python train.py --dataset="drum patterns on synthesised drum kits" --input="waveform_16khz" --mlp_ratio=2.67 --width=128 --beta1=0.9 --eps=1e-08 --precondition_frequency=20 --one_sided=false --ema_decay=0.995
Rows from block 4, named by matrix and row number. Each number is 128 + 24 x the weight over its row's rms, rounded and kept within 0 to 255. All counts start at 0. After the name is the row's rms in percent of the matrix's.
# fc2: first MLP down (model.blocks.4.ff1.fc2.weight, 128x336), inputs 34-67
fc2.0 093 [143 136 150  94 132 145 128 146 127 104 118 151 101 135 147 159 161 118 205 134  93 108 108  98 117 109 105 109 104 117 161 133  90 131]
fc2.1 099 [144 110 141 118 117 112  99  98 158 163  92 145 114 150 137 114 129 120 142 117 139 135  91 120  84 110 118  91 102 122 116 123 132 100]
fc2.2 100 [129 153  91 181 101 128 110 120 103 137 146 130 136  71 120 105 129 136 185 139 138 167 118 116 106 155 122  89 130 161 134 108 100 152]
fc2.3 098 [ 96 114 119 144 147 120 101  74 123 115 147 122 165 113 144 110 143 172 130 144 129  89 126 101 142 117 130 104 125 133 143 148 133 166]
fc2.4 105 [149 157 108  89 150 105 139 112 139 152 155 131 154 105 120 143 151 128 128 115 149 115 103 104 123 152  87 166 150 146 140 125 142 147]
fc2.5 102 [118 119 118 121 133 108 157 130 116 120 128 173 183 103  94 131  82  90 124 142  94 164 130 140 174 139 112 131 152 132 125 174 149 132]
fc2.6 101 [148 190 119 161 129 159 137 106 136 110 125 178 108 110 127 126 140 123 147 162  99 177 144 151 149  83 132 130 114  89  69 137 109 108]
fc2.7 093 [108 129 108 143  90  84 127 160 147  97 129 129 131 148 136 161 137 168 165 178 146 147 140 125 152  91 162 136 127 148 137 152 100 131]
fc2.8 097 [110 125 115 151  98 140  86 110 156 109  89 119 134 116 157 117 148 143 137 102 113 137 128 165  97 146 100 110  95 126 117 136 114 111]
fc2.9 098 [144 159 115 184 125 129 114 122 160 137 114 135 111 119 134 150 109  82  96 122 126 136 105 135 116 129  98 153 130 110 119 122 130 165]
fc2.10 102 [ 83 117 148  80  70 116 121 159 127 110  95 111 133 145 136 157 166 118 132 132 149 115 177 129  89 111 134 126 104 138 100  94 153 111]
fc2.11 101 [122 105 123 113 162 151  97 111 128 108 145 169 141 137 125 111  90 155 136 125 111 127 125  99 112  76 142 155 165 117 108  88 119 124]
fc2.12 104 [131 147 108 157 102 158 114 103  92  77 119 108 124 129 110 105 140 169 121  94 143 111  91 130 133 139 106 137 134 136 158 138 128 136]
fc2.13 104 [143 109 104 156 133 172 125 123 142 139  92  77 119 162 156  84 119 117  75 132  63  63 157  97 151 111  91 143 128 129 110 105  75 148]
fc2.14 097 [ 96  85 115 129 141 101 158 131 129 140 138 157 128 140 146 147 119  92 119 108 151 160 124 112 132 131 145 155 131 123 153  97 106 130]
fc2.15 100 [ 96  98 148 131 171 100 106 160 147 143 120  96 126  85 114  99 119 117 108 117 141  72  94 145 144 147  96 124 102 162 122 129 186 100]
fc2.16 100 [123 131 158 130 136 137 161 100 147 109 111 152 145 157 138 126 141 148 144 110 142 109 116 152 145 106  80 152 152 119 143 134 127 152]
fc2.17 099 [130 128 129 145  96 162 129 120 156 159 143 118 158 153 127 128 130 122 163 108 159 145 104 126 128 131 152 143 140 133 101 106 118  55]
fc2.18 093 [142 104  95 137 106 128 125 119 100 159 125 153 142 102 127 155 107 135 146 139 122 151 109 105  81 144 133 116 114 129 135 139 147 117]
fc2.19 095 [131  73  85  92 121 109 135 102 127 124 140  81 111 125 137  88 157 143 137 167 110 159 152 148 143 114 145 153  92 158  96 114  80 125]
fc2.20 103 [135  76  70 114 139  78 125 121  95  96  95  94 137 130 138 135 146  75 138 153 136 131 151 168 121 102 125 162 129 131 116  87 146 122]
fc2.21 102 [101 123  78 110 122 148 144 156 176 133 133 118 131 101  98 135  98 108 132 105 130 152 111 127 123 146 133 144 155  75 126 100 151  75]
fc2.22 103 [153 129 135  92 135 134 134 136 156  91 129  96 139 158 129  79 114 100 145 126 147 148 153 142 133 116 113 126 144 123 134  76 150 149]
fc2.23 098 [139 137 156 137 115 140 152 125 120 101 153 151 144 133 102 114 135 167 125 126 151 179 131 142 150 139  98 134 150 168 166 138 122 136]
fc2.24 108 [131 139 151  91 138 133 157 138 105 109 107 141 121 138 101 157 113 118 141 127 113  94 145  87 150 156 144 138  77 108 148 136 123 136]
fc2.25 093 [109 138 115 143 132 132 174 118 152 128 159  93 166 136 157 136 128 137 116 119 135 139 149 174 112 163 135 127 134 116 143 141 100  98]
fc2.26 106 [149 167 138 142 150 109 140 152 109 164 144 122 156  91 141 107 138  83 120 118 140 133 105 100 157 106 109  97 146 116  98 119 122 163]
fc2.27 096 [109 104 152 117 131  86 110 129 140 138 108 121 159 146 151 127 150 120 104 164 172 128 152 110 136 134 177 104 159 150 128 158 116 127]
fc2.28 100 [142 173 109 114  61 153 149 130 118 112 125 168 108 130 137 107 110 143 122 103 128 149 156 151 115 147 134 134 101 131 154 120 123 140]
fc2.29 099 [117 155  79  89 168  90 123 104 147 127 117 139 128 102 133 154 168 144 119 148 141 109 143 151 131 108 135 101 150 152  98 138 157  87]
fc2.30 098 [124 141 155 134 156  94 136 131 171 119  96 103 134 147 145 154 116 119 115 137 122  73 158 112  66 100 109 152 110 122 169 187 179 124]
fc2.31 100 [103 157 126 117 149 115 128 155 138 110 155 140 121 171  72 149 161 113 141 134 129 114 116  93  91 121 162 121 132 130 147 131 127 145]
fc2.32 101 [113 156 102  85 121  89 147 161 141 169 112 130 160 122 143  77 152 158 119 159 117 162 117 166  90  96 127 112 118 150 147 120 146  90]
fc2.33 104 [ 88 118 141 128 112 151 120  95 103 105 126 105 120 124 135 129 128 131 123  91  76 121  78 112 109 161  82 146  90 133  79  89 113 121]
fc2.34 095 [119 145  89 103 128 117  79 102 156 116 146 131 123 113 115 118 142 130 161 138 113 125 126 129 128 148 114 131  95  93 129 150  95 160]
fc2.35 102 [143 133 132  99 122 132 110 125  84 114 146 181 135 130 118 154 147 139 124 115 103  97 106 124 139  84 142 123  99 101 159 171 113 133]
fc2.36 102 [128 123 104  99  94 122 122 103 141 118 120 125 122 125 139 117 128 129 121 153 155 147 117 121 148 159 148 143  87 155 125 208 142 117]
fc2.37 106 [126  79 138 175 111 146 136 133 117  88 131 137  97 159 143 204 147 125 155 102 133 142 139 137  98 120 145 160 150 110 125  88 112 133]
fc2.38 104 [116 174 151 138 151 170 115  79 149 143 129 131 134 147 104  98 121 164 172  87 146 169 184 102 120 136 141 146  99 128 112 159 103 106]
fc2.39 098 [133 109 147  78 167 132 100 140 139 161 134 166 147 157 144  76 108 138 152 126 160 118 130 120 145 109 109 165 137 140 158 127  94  99]
fc2.40 098 [154 136 120 121 132 156 146 169 105 134 120 168 103 118 138 157  78 125 124 123 134  91 154  92 121 109 113 115 102 142 151 172 138 116]
fc2.41 095 [167 139  99 121 104 138 122  97  93 117 124 105 120 117 126 185 134 131 135 144 105 117 151 155  87 127 173 127 138 127 117 117 123 122]
fc2.42 102 [125  89  99 136 123 144 107 116 106 115 121 136 117 126 116 126 109  90 122  81 161 101  94  88 135 148 108 144 119 134 130 173 138 119]
fc2.43 104 [123 140 148 100 139 127 166  94 112 109 107  75 115 139 131  76 144 148 147 112 124 136 166 139  92 178 143 131 135 123 153 111 156  91]
fc2.44 104 [ 96 170 129 125  38 123 150 127 106 108 165 119 109 123 134 161 108 125  97 107 139 119 125 151 202  78 171 109 163 125 139 134 149 145]
fc2.45 106 [123 158 150 122 106 115 107 157 104 149 129  94 179 103 145 108 131  64  84 150 137  91 143 148 149  98 106 118 210 109  92 140 105 142]
fc2.46 100 [132 158 127 120 155 131 131 105 182 125 137 130 138 115 139 127 117 101 165 134  97 150  72 119 107 115 145 135 151 153 111 136 129 126]
fc2.47 100 [ 94  98 155 105 130 142 150 147 130 157  92 127  82 120 159 136 128 107 135 161 140 142 106 139 105 141 131 161 128 133 107  68 117 127]
fc2.48 101 [170 109 109 117 154 127 128 140 172 132 122 104 170 147 112 137 116 140 152 193 126 103 125 123 147 137 164  98 129  95 114 135  88 114]
fc2.49 104 [154 159 132 122 116 109 161 127 127 126 131 150 104 138 154 130 121 110 101 129 114 137  64  76 162 137 105 141 150 119  84  93 140 130]
fc2.50 098 [108 190 120 102 122 129 167 119 113 122 136 160 117 117 147 135 142  96  95 152  89 120 140  68 137  95 141 118 131 106 152 112 105 143]
fc2.51 098 [138 103 107 169 149 163 131 140 178 163 113 156 161 131 125 114 121 130 123  84 164 134  92 105 125  79 106 121 139 171 101 148 144 145]
fc2.52 098 [114 135 117 101 132 139 118 111 112 108 113  64 121 156 142 129 105 132 103  75 146 108 126 128 161 104 106 121 152 121 150  59 157  93]
fc2.53 102 [136 137 178 127 144 142 139 128 151  97 140 103 103 152 122 123  97 133 143 158 135 139 149 153  88  62  92 134 137 143 141 162 130  93]
fc2.54 101 [142 133 165 136 172 123 142 127 108  85 125 158  93 147 135 137 156 147 157  98 140 150  76 158 133 117 137 110 151 125 153 136 127 109]
fc2.55 112 [144  84  84  97 142 119 121  91 143 125 131 128 119 146 126  85 119  94 110 102 142 132 129 112  92 144  84  87 166 136 142 114 141 134]
fc2.56 098 [142 110 126 174 152 169 115 163 146  77 111 127 141 139 106 129 140 104 115 123 101 113 122 132 146  97 161 150 133 141 161  48 146 152]
fc2.57 097 [126 180  89 113 145 172 137 134 143 119 144 138 133 149 152 123 112 114 156 124 121 132 100 140 129 114 133 165 168  72 103 146 154 136]
fc2.58 102 [142 122 123  56 117 144  89 106 132 141 100 108 145 114 147 154  95  90 149 166 109 156 156 101 180  92 115 119  95 142 158 143  97 132]
fc2.59 100 [160 106 163 117 153 164 124 125 143 175 135  86 108 124 133 162 110 101 100 143 164 104  92  99 150 127 144 139 114 127 125 156 158 105]
fc2.60 096 [147 115 135 126 159 119 123 113 107 122 123 152 131 107 185 151 139  92 120  97 145 146 140 124 160 158 118 141 116 109 132 102 131 148]
fc2.61 099 [120 122 133 111 114 119 129 112 127 125 153 131 115 135 137 107 119 157 136 118 160 140 138 128  67 144 135 128 161 130 112 155 135  98]
fc2.62 097 [ 93 124 162 129 134 131  73 128 137 137 148 152 134  67 129 108 158 151 132 132 160 139 102 128 148 126  90 111 137 102 176 138 126 134]
fc2.63 097 [125 101 137 141 121 161 164 122 179 140 110  82 159  91 133 133 146 138 104  72 146 119 102 134 145 154 136 131 124 128 110 160 122 148]
fc2.64 094 [135  91 135 137 104 117 175 123 116 144 155 142 182 152 106 125 132 118 116  89 124 107 131 134 145 153 111 138 129 125 144 157  88  73]
fc2.65 103 [162 169 149 123 155 135 161 100 125 156 137 111 138  96 117  99 115 111 125 156 146 147  98 140 132 118 129 172 131 130 101 135 100 119]
fc2.66 097 [ 96 128 109 133  66 158 117 141 189 143 110  85 106 118 131 103 144  93 139 103  81 135 165 146 100 126 150 133 113 110  93 157 165 141]
fc2.67 102 [128 152 113 150 125 162 100 134 161 141 178 169 147 140 129  74 109 125 106 145 102 115 170  96 175 162 103 120 137 130 145 119 137 128]
fc2.68 098 [142 150  88 107 105 125 153 149 139 143 109 147 137 173 136  92 137 110 147 154 154 119 114 135 165 102  84 154  94 140 141 117  76 142]
fc2.69 097 [145 151 134 123 116 137 137 123 116 123 113 116 143  84 103 112 152 142 144 124  85 105 106 107 115 138 134 137 147  98 121 125 124 114]
fc2.70 099 [114 143  93 150 131 110 144 110 144 113 106 153 126 134 183 183 103 131 151 190 115 122 113 118 171 129 107 138 129 126 152 116  81 111]
fc2.71 095 [ 89 104 135 121 168 158 135 125 101 104 124  89 105 113  98 156  96 109 131 138  79 119 160 182 131 108 105 141  95 167 151 117 161 118]
fc2.72 098 [129 186 128 128 126 137 125 102 127 146 121 137  97 176  95 113 147 120 128 110 148  97 192 101 111 108 124 154 169 115 158 146 141 120]
fc2.73 094 [134 111 158 177 122 165 151 117 151 139 136 139 117 131  79 121 131 162 173 133 132 152 134 120 143  87 128 139 113 141 132 159 116 117]
fc2.74 102 [159 157 168 115 150 107 117 116 135 175 167 170 114 144 163 119 142 105 153 134 133  96 150  77 150 114 146  96 102  99 151 137 136 125]
fc2.75 101 [104 138 129 128 163 100 118 127  90 131 104 127 129 132  85 148 167 106 146 103 117  98 171 137  87  74 179 136 106 121 155 100 105 156]
fc2.76 103 [153 131 123  94 134  83  82 123  88 140 101 114 125 121 136 117 126 109 215 118 130 145 136 142 170 165 138 161 132 100 110  94 142 136]
fc2.77 101 [138 146 146  75 110 160 125 148 130 141 103  94 134 151 141 138  77 159 159 162 120  94 143 114 110 163 128 108 138 119 115 153 115 112]
fc2.78 098 [ 89 190 134 125  98 105 137 119 111 104 132 137 112  66 126 182 125 163 117 111 112 115  98 131 116 154 150 111 127  98 128 144 135  93]
fc2.79 098 [178 143 123 119 161 158 129 119 119 100 154 174 115 143 142 117 127 119 176 119  69 121 127 167 119 124 116 104 117 112 128 149 103 161]
fc2.80 103 [149 155 128 145 128 176 129 100  82 150 140 139 144 115 146 174 163 146 106  99 149  86 103 151 171 160  92 155  63 110 120 103 124 119]
fc2.81 097 [159 155 137 133 123 130 144 133 107 113 131 167 165 106 156 133 128 130 196 114 152 167 107 176  97 178 186 106 169 140  69 123 181 120]
fc2.82 105 [115 153 107 156 139 141  96 111 134 104 131 160 101  76 147 126 123 106 172 121 146 153  92 134 126 171  93 150 130 129 106  81 175 157]
fc2.83 097 [111 155 166 121 165 128 101  95 103 128 129 131 132 120  84 118 105  97 112 148  96 147 122 174 104 116 135 109 117 118 144 170 142 122]
fc2.84 105 [167 120 138 109 131 167  78 119 121 103  97 157  97 113 103 132  99 119 123  99 153 132 191  54  83  60 131 123 117 120 181 147 122 130]
fc2.85 106 [ 61  79 166 121 133 128 130  83 102 141 113 117 150 128 133 154 109  97 145 125 135 113 102 137 142 107 168 153 146 105 105 161 108 127]
fc2.86 104 [139 163 125 156 102  90  98 104 102 150 110 125 152 146 118 105 122 169 114 122  86 132 118 123 133 148 162 134 132 115 148  92 128 143]
fc2.87 098 [109  98 123  95 121 113 141 135 148 144 113 153 109 101 145 113 174  89 134 120 111 129 182 115 150 129 138 132 123  71 151  94 101 148]
fc2.88 093 [104 126 142 134 129  89 131 154 122 126 117 140 133 115  95 156 157 113 154 138 102 115  96 120 143 123 156 131 139 150 143 182  98 141]
fc2.89 090 [121 144  97 129 131 134 107 102 127 130 161 110 121 146 126  86 136 121 116 100 139 150  98 170 146 158 147 188 123 134  91 154 163 108]
fc2.90 101 [114 174 133 114 160 134 146 115 163 108 141 117  86  77 126 107 115 121 155 114 138 145 151 113 111  99 122 104 121 120 128 141 144 124]
fc2.91 100 [135 161 125 127 155 140 104 111 134 142 131 107 107 103 125 134  95 108  89 146 126 119  94 123 135 133 137 140 144 114 103  98 134 130]
fc2.92 102 [151 145 144  77  88 128  95 120 161 134 143 129  87 129 124 131  99 138 112  82 138 118 139 125  89 109 139  97 123  95 109 158  90 145]
fc2.93 096 [169 126 113 168  74 124  80 118 143 139 146 160  88 173 132 133 130 111 157 134 148  99  88 147 123 106 109  87 113 182 134 119  96 112]
fc2.94 108 [ 97 159 151 103  97 129 124 180 161 119 131 104 109 125 124 138 143 126  71  80 126 143 173 145 126 133 165 169 121  84  99 104 121 100]
fc2.95 102 [102  97 157  95 127 162 182 158 152  90 148 134 119 112 113 137 127 113 147 144 131  66 159 115 165 149 107 105 121 142 145 135 146 132]
fc2.96 099 [137 177 137 127 101 110 146 153  95 108 129 113 119 132 101 138 114 161 109 134 132 144 111 155 114 137 161 110 139 156 170 110  86 133]
fc2.97 096 [146 144 166 127 113 173 149 149 167 148 120 134 145 132  92 155 157 122 146 137 153 148 128 129 110 149 146 119 122 164 148 112 124  98]
fc2.98 094 [164 121 122 103 104 121 134 139 127 135 111  90  64 138 163  94 125 140 107 146 111 156 154 118 130 115 156 115 151 151  57  82 125 129]
fc2.99 095 [146 125 146 160 142 140 149 171 127 149 119 135 141 115 106 100 140 118 170  95 103 130 129 133 133 128 104 156 158 149 147 130  97 162]
fc2.100 098 [ 84 154 116 167 125 157  85 103 118 127 106 101 176 140 136 112  78 111 136 136 116 128  91 143 128  84 128 120 144 151 105 105 123 128]
fc2.101 099 [133 114 134  91  94 141 134 126 120 160 122 123 140 148 140 127 168 120 146 136 166 129 153 146 144 144 135 108 134 129 144 109 123 154]
fc2.102 104 [126  45 129 142 100 125 160 134 121 122 135 106 126 135 103 129 118 110  72 130 135 113 129 119 132  91 147 158 104 125 158 119 143 140]
fc2.103 102 [147 117 111 127 125  71 137  71 135 149 128 106 158 121 148  48 137 117 129 153 149 153 144 119 155  83 183 137 155 158 112 115  96 166]
fc2.104 107 [148 110 103 129 117 163 155 158 137 131 149 147 155 108 137 142 117 137 132 111 127 130 103 134 159 146 129 132 132 102 104 148 148 117]
fc2.105 100 [147 155 124 124  95 170 129 153  85 119 161 156 124 184 124  82 157 126 103 120 176 103 138 128 138 147 166 135 131 137  89 120 129  85]
fc2.106 099 [130 123 152  76 151 136 125 166 173 208 172 164 157 107 102  82  90 173 146 100 186 119 131 121 164  87 115  96 101 144 145 103 115 123]
fc2.107 103 [166 134 156  82 142 130 125 120 121 137 145 133 113 172 148 109 100 105 135 102 137 105 159 134 132 103 117  97 126 143 136 122 153 105]
fc2.108 102 [ 64 122 146 112 113 110 131 170 104 134 167 131 135 138 145 130 150 127  59 111  98 131 155 145 114 103 123 105  80 116 134 113 118  90]
fc2.109 105 [165 132 121 135 147 112 166  83 126 168 116 137 130 128 143  94 148 163  95 125 124 126 108 184 134 140 134 123 123 138 126 136 151 110]
fc2.110 107 [107  70 120 141 159 133 120 120 112  90 120  89 135 116 118 136 129 107 131  92 145  82 112 147 110 115 115 152 143 143 111 140 149 142]
fc2.111 098 [145 137 167 122 146 140  98 117  94  76 146 141 107 104 106  73 104 108  89 130 110 144 149 120 133 104 144 139 148  98 126 132 124  97]
fc2.112 098 [127 160 176 109 138 137 113 127 131 101 135 115 136 113  47 143 133  99 138 159  95 132 114 162 161  91 127  88 124 141 169 120 112 187]
fc2.113 098 [148 120 143 120 129 124 134 138 114 141 140 169 123 170 129 129 133 179 154 106 142 192 132  90 147  89 138 129 131 123 133 104 104 135]
fc2.114 101 [117 125 140 128 152  98 111 134 165 142 124 120 162 118  92 158 115 128 163 120 158 100 125 115 148  96  98 114 119 149 102 102  86 133]
fc2.115 092 [147 114  87 125 114  68 135 143  91 165 114 150 157 109 165 142 117 152 157 115 147 118 132 160  67  99 147 136 140 115 130 117 108 135]
fc2.116 093 [135 143 145 150 148  93 113 107 104 121 124 142 132 165 143 142 129 119 122 124 106 146 149 121 111 115 116 150 107  67 117 136 109 130]
fc2.117 103 [161 179 132 108 130 144 131  91 110 139 142  56 138 114 132 158 146 134 103 118 131 116 158 106 106 124 128 122 114 121 113 170 154 125]
fc2.118 099 [111 175 103 110 168  75  92 186 155 146 133  85 110 110 104  93 134 104  80 121 134  95 141 139 131 117 124 126 126 120 160 143 125 111]
fc2.119 103 [121 100 131 128 145 144 136 122 122 142  96 163 140 167 140 172 124 126 122 133 136 177 159  93 141  84 159 155 124 143 150 170 128 148]
fc2.120 101 [168 133 145 114 127 114 120 171 125 128 112 145 147 124 128 136 144 103 135 183 132 129 141 134 123  99 154  72 133  79 160 157 115 110]
fc2.121 108 [121 118 114  86  98 113 105 106 157  84 158 129 143 135 114 141 145 149 105 124 143 120 110 140 126 104 166 104 141 102  87  82 109 133]
fc2.122 097 [119 173  99  86 122 141 105 113 175 110  79 136 137 124 158 111 101 110 124 156 127 146 119 110 177 123  93 134 144  97 126 131 143 139]
fc2.123 102 [130 150 174 107 115 119 117 143 129 150  93 121 146 153 146 157 125 156 107 111 119 148  88 133  92 150 124 145 143 128 165 122 130 106]
fc2.124 096 [112 127 164  96 140 139 134 142 130 116 115  81 133 130 176 103 105 126  99 152 109 151  97 136  81  75 134 125 146 180 139 123 130 116]
fc2.125 098 [110 103 101 111 156 167 132 136  94 144 157 100 113  80 106  99 140 161 123 141 131 153 136 124 144 136 147 121  98 191 141 139 159 154]
fc2.126 100 [ 99 147 120 136 147 130 121 188 181  94 106 129 138 131 153 159 135 128 126 141 124 144 127  63 173  70 162 134 131 146 137 122 135 148]
fc2.127 099 [165 139 101 141 124 110 108 168 129 133 128 192  84 132 149  84 132 153 108 156 142 133 140  90 128 107 151 134 141 114 154 145 100  81]